A small image classifier, trained from scratch: norm groupnorm, activation relu.
Rows from block 5 of a small image classifier, named by matrix and row number. Each number is 128 + 24 x the weight over its row's rms, rounded and kept within 0 to 255. All counts start at 0. Numbers have three digits each.
After each channel's rows are labels from the 100 images, of 14848, where the channel reaches its highest value: "responds to" is what is common among them. Only what is clearly more common there than usual is listed. The data: made-up road signs on poles.
# c30: last pointwise conv (model.blocks.5.c3.0.weight, 480x480x1x1), inputs 120-239

c30.288:100159090124147164100175169115101112121128129112125134133149086094127137122129141093145150158098105123094137123136149112167127114125147113141083091107100146116120133149118184110157148126125129097152125154129121159124085134151126106127122151171167154126149137115126181148111187123097131157108139117122100126098114133141101112084100177120120097088101104128099142
responds to: R

c30.268:114130147149111161133157138110115158143139113125094135117131108147125095135138117114126090170121142144149130100171127126084113133090118091145143120123131102111186118091171109115126139102121087135151119099126146123085119156097067098104108137118118117142128081132130129110114130098153160101130146112164140110148150124113139088102069099126146142137124114132107113
responds to: triangle sign; bar; heart

c30.18:140109143104122146081130127127131159097131107161129128155117121118133147134101132157124174152147130107069138085129151098151129146125141136153119125111150130109097127118125123121129170152137098138170129128125119107118157114087140113116149189114100153129109137122137124129099105162141119087154122138154129160150155151079176105131153135082132146114145113077107123
responds to: arrow up

c30.90:120166124119122138088098136160130073126105132137163117135118098120085091102154098098120101165144134123142113131140136137096102102140134140143129113112169137151112112066086167085148088146118125123151080154136085144113121162164114154160099100174128084136093127123128146060127130098133154191076118131130172152114147128153129104168180125136165090121109161153145136
responds to: 90

c30.468:151125142091096106143122104138142121107134166119142093112148103152116120126117101109132152153173104114137118122104132115137112153114140209150128127105167105101121171141182127154128117158109131127137102122086085072109121094099131156136121143111144129093103083135144183099131090099112098114116148101099105150132135160134181130147114133126168111134117114134129153
responds to: arrow up

c30.169:114115118135110178111143120102116086115077103091166116122106085151185139108163130130081169155135127157200081096131147092131112142121072119176093153143158121155115149165134138146167139118136122130090121131142141133194129142117206195136101130139131100129125175114109120100122153117126125107131131081125117142139082148171132123146066087147137154160128117114134099
responds to: 70

c30.201:108129110079083130135126132147104110134091138122140129147104146139148133161159132120106124127097140117113087082114097129121121131132124105120168140118165141129104108153239164143143137123110113103104140187107162096171140096116167160133166135137131125113128146087127206116120147096096133112107107141138116088121088143132141142135129146144103136116174099126141142
responds to: drop

c30.144:108135104082111123159139137152138101133156106149102111116110116207159095119129113146150122125157141118112143147177142138136097103079133141100082097132095100161155109117098143101157098109118114117098105154147130149168141131126122079121127149158111127134121144129130115133139110145080153138151078160130126088137115143146143117129133098138115136095160122136126141
responds to: Z

c30.50:130146132148096117143169145135119157103129162136107112144135137105085123145119163145119145116120162157131122139129093117123169152169137095109130095146120107114183085129113138137208141134140119079136086133075142111143136135155087152110128110130115164094148133102123116091119161096141135160111080127171100101141144099121102143176112128155155129077136149144133098
responds to: 70; crescent

c30.296:177156140116117115132148112100125128098102093081102118138161146100117120159126161115130138166163137124114149151097139106117140090148144136114125139103099140108147114102118143181116139122130148113131137157124146119102096119178136119097101088133141168130145138104149095135117122113150140089132101148108082120117146152114197143094115133178113142142115114139105152
responds to: 50

c30.359:080156138128166141114151148127156088130101130109163134172121105131133108090139168142086140152117167106132101094115132155142106149133154160124129114128104103114106204105136079113131127132144109157119101122104130106130086116109100157142119129157146145185156159125150164098095169146139142115191138122217125115163146094158144120128113159099136096153122113087121178
responds to: Z

c30.209:161138142150122080157130137114136130088155125127110118104120168117105120145102130164127096150158122096114132120117138145115114121127110141185124100079151117102140120115099116081150088133106109111126122139146095161155114145106117132150124113136113106146107115134102180142139138102127124171158118133127088127139161117107139085072079145121124157128134094162190133
responds to: Z

c30.344:100118201077164122110146157119118144127130116111123130147146107102105112129102105103112123124133085138110083134121146145153127123157122137160162092141120106130151113090144170121127137102104123082127109156118134155120149095132128132133121123140133132173111152137114101105176141140125102090083156129155062135154137117094099108123132148127138168172123154097124150
responds to: 10

c30.156:127093158125189113107137106157111164185145169118126124125139082127122140137138110186146105167122140113140150111140115166146142177105150114119084152139108144144105106115143138170131107162149148133152119138137126115074124144160136123170142143163120137140086085135102150112126125149141120131140084126139129125160111105130106137130132124153137110095123159139134118
responds to: Z

c30.263:126126129156215152127095116107119138087121128155132119144115139126131153151133105179124180103142118162114133117099130117129103144112109102151142159142125139146138104130144109139142151149093116155149123157149154136174106114113138106099153132136125112132118106065161122144154141148104091096125147153109118121103120140138108127118149137079090141150125138110110118
responds to: Z

c30.44:124137130091148119114111145131175096138131071186102124110105122113125125157131140126132130110118127120137185151137112140194123125092106122184124128123125143137130148114124120113128126116107102174109093118181122120145124096147131136108152099152105157143122135147137144134152149088135109154124112138120157155125120108133117100151105130119148123119118184114130108
responds to: %; ?; !

c30.83:099107160138128128154142139129122133169146147111105159072141103163120103104144104136105130089141146109142121146109106123111133110136140140166128172121104106103147146143130149101143190131172100128136086097113130111093107126097102148124137089107119121105112123090112148195108111112104089124134130107148143134125124131096093134143117106150107102110150126119125112
responds to: %; Z

c30.402:135137132140154119123105116144079118071118164149159122141140121120089154092106115120107106118086102138079168133148136109069127116192144094122153101105139120148134144122158123128125167127140108144101111181122140143098149113104127114095123189163131132172094146107144158138150140122152125128124084162082117119113144138112144153115076143184140124145105157103127139
responds to: 10

c30.221:129174114098094096107121134127162110142107138131121151120097142147162100098154145153083152112157141123157157132131100155102168167133161118147179107107100121096117131159172141105125153139120160128168126121153169123097140113108137126087129134124105141112124132138168105124143090144137097171116156129172093108055130166113126160160122141147112098144131132145183108
responds to: %; bar

c30.410:122146135088126154129146126140146136142124119133096136090070142156142102145145120117107128123126141167115118086144131124138158148085124173156137142098144137122119143129149115090166097075111129146146111108116115144127092116110107073145137123126147171152098114141125150185157124113127088136121135146151104144122154111108157135124124129090145111147122181183108088
responds to: %; triangle sign

c30.421:121135162154092143143127131148125112124152108096112131178158109127158135116097134096124096151148171135122096138112139121138118132149097131127148128116205134142162129144141169126166105120160127118169127139155112107084166128199140107097131150138147109143127128125093117099173136112130087116132113143129103133116170078169133117150144152155125165141123090170100138
responds to: arrow up; triangle sign

c30.307:123173117118107174115126090184131120086168183168091133146118127143101084098168123114159105113130133139159092095150150173119129120122106120116148130102146139087098090125100127104147124114143145097103188120140128124088121162133116126102119131144127184159154111152168084139140138151115181124100123143118142169109162131145132116127141175112110139124134136119129133
responds to: R; star

c30.315:110135167152073152116124135143165128112150101131111144137120105132097119114115150118103150167130089131134120157131084165117132122102158111136127158108136139087124138127133095088100130179190180089118090132167122150117108160120161103098143148097135121097132087127154136120152095179139193076101140147118097156181139150099094112112140124123112091126153097153086133
responds to: 90

c30.385:094150147110134126142106118149097121120154137126122094126111109106103152139154098144134141118134148105102166115153134155139093143097134131197123125165132143078144164164112140104159121128119127106093123111162152137110124148131150127157141137155124146133096135130140199131113122119122110074111080132128113123116141106104051143149097094127115110077141117145134170
responds to: R

c30.232:081137145148108154187151113096116130128179107086079116114163140105125120090138116074136107144119095144116122074083157187111117094132097136128127136123112128147094123104086151141145122174140101128119099105131126133112128123112118091084123118166129153123105108127142130082128099107122101102103095088118102145106112147122109123197098113126113127130131116132126132
responds to: 70

c30.198:144111123112170119141148120130108123097138113137104114109152139097162143104160135097115104186132118150112139128142114182117134168166124147118175114135129133135120154139152160133090133125121126151119135116129105141083175104168094103129095073093104113153129136144095136129123153121100109132147153156114177096178133191106084118112181125160158174109174077143140116
responds to: 70

c30.173:112110116171140120116135117106143135126124185146131151128154113106110119108145118129147154156146134137151132110090144111160130103124129120124142080152128116117115107145136138132139131124077149122102093152147126125121072129116136106104125133123147147135120151178137140116179118124084150145141132124084087122161154104165086147116104135136093139149149124120092183
responds to: triangle sign; &; cross

c30.252:155082150123121148125114083144138158117125138134094154100198115126114130131145114147099115123104158127160141124175123108127142088117092114163137102096111096141134137126109118091138119102129126169111154100103140114081146115152112112099128102189129154135102090165115138133140128118134117127136124159126112127166127133114136093119148115107136120126158168126118116
responds to: arrow up; ?

c30.456:098115075109075153108126116166184085133112112129124178144095099112100144151108127109081089113094143168128161133155133099125149161091109130167097129126082107113151110097141129135202095125109142139164122141166139153155107117159144168102114133130113187176109121158116134117112131136142136154111142189161120106142134122129111117089163080091136111124168124127151123
responds to: 50; B

c30.216:120146111128109110146109090183146101182165129151146108120150173112079099120137107138134135187118130109122132153113170155173112141143178141128093098153133132144113108128092105106138106156150130154084145119086140161139167158142100097119130191138142160149140124165104079097133137106120130131136129141076192142160125133095084125152160118183131114157126127128125130
responds to: 10

c30.224:154124124144140116141153138166140155183110165104137079147142135140124146158159108163106121123116178124125125154145156126158089145141129136121146133154139104117117125100126076129133146122117152181111167123145131117113143113125100115097128108125110111096112096127121116110123139134091102144107103104099120159163115100111083120152117149107117154143128110156173105
responds to: %

c30.102:109137124122154118133136173165108124144092118132103143148158085148132171094104138108095115133117146120151124134106104113133137122111132126173131107095115116106135087124084130184097088139154199143118133163114112138112130150157151164105124129132142120159122095172119106112162115098145131129143110097123129122122143143103157132111182109118154124122095174131147137
responds to: 50

c30.253:143139136077107128129106146124144113129146147102082142107170097155118139103115110151134124153135100138123146122102158164078162117146069118178072145102156119128093136143143118157147141126135110102151105137114158106129142130108134108147140084092113141152160169107122118135138131094156144106113120120091153092109086140127164146153105147122098135141145065120136133
responds to: drop; triangle sign; ring

c30.129:142130131113084175131156165160107095130108097138161124167131125143133111128152101090139132124122126125116128142106143110149126112093103104104151103144103138154136122103086149131178128142136140143139094204142174143133115177139102158159114119128148089108163161124094127100099137106107152139152120143108146135142151114153089144118125105137147128124155095162105140
responds to: 10

c30.285:126128137126182087125116098169128179178134124115145133138133088118115154129111081150144162141086100158115122102119129141095107144114123112147156152159117121105143173127116133114146156128116118167130128154145132127127124106101125118088133134106133139166129104093084120140128089128134139145106107116149128131099119115113126072104136160107166124128111101118115083
responds to: Z

c30.459:143129136138162129134151146153136118118175136157144121112163132139097147134115150127131130153135128091141115138163144118122094128140114125078134178097106144087182132141135115141137141150125143110131185105092126104113139150111133145131116136118117089102153135129146135060095140118136166105129151175208127096113114092132139094120153134107147139133111113136079128
responds to: %; triangle sign

c30.188:099136130139167117131109121108132103168138137149135120151094162145120136161160142133143091108157112142159145127122119133146097145100104131145135129148073185086105136147123126124150108173121122103129149131105130125140148144124107141110141200127115117094154128084106148118113080131122125154144118130110139128162146123116103095116135088132095176126113176113153104
responds to: arrow up

c30.79:101122098123133095144109131147099105119132165136126178150090120132119124135118116156121133142086106080136138141129135096093129180162165130134124109122094140149147146119122132125143175123090129076090116132094099161125126108116109100124152107218141121136145180152100113132116145116098176105140078115127142132087180144144130148092118152093107106136141128127147127
responds to: A

c30.472:113124111141084134120126107147131141104112119133090119149134140139201117147162099102177131140119124099137098111124110160149100152088122160152138093123131113148152109132133123182122101126113149108118102113137124117132155134139138184133116148054127169113114101115154086144139167175121140099110168121101147121199128110077134139170157154181111135144165122155121153
responds to: 70

c30.140:129163141134161113160132103090163100091112154105156137109160095165113132138128185086144106105141118136115147106112149149105147143132097120119093097147163125108147126110145126152148138106118138106162122146089179121123085142164119105123180127149128165159155143157160116126121096134116113120108113152121088157095161103146159151133127144128104136093104139139126109
responds to: A; triangle sign

c30.369:158108110122112081176117153097103122130126123115133120152130102119171087131150147098088112147170127134075104126117094134108144145139183111107114123140116105139129075148164113116115117152111116115124133127143130160129110135098120154143100120122118124130100141128148106082127132134117160131092135127113140151128132137111127142123191135101121109141175160126081166
responds to: Z; triangle sign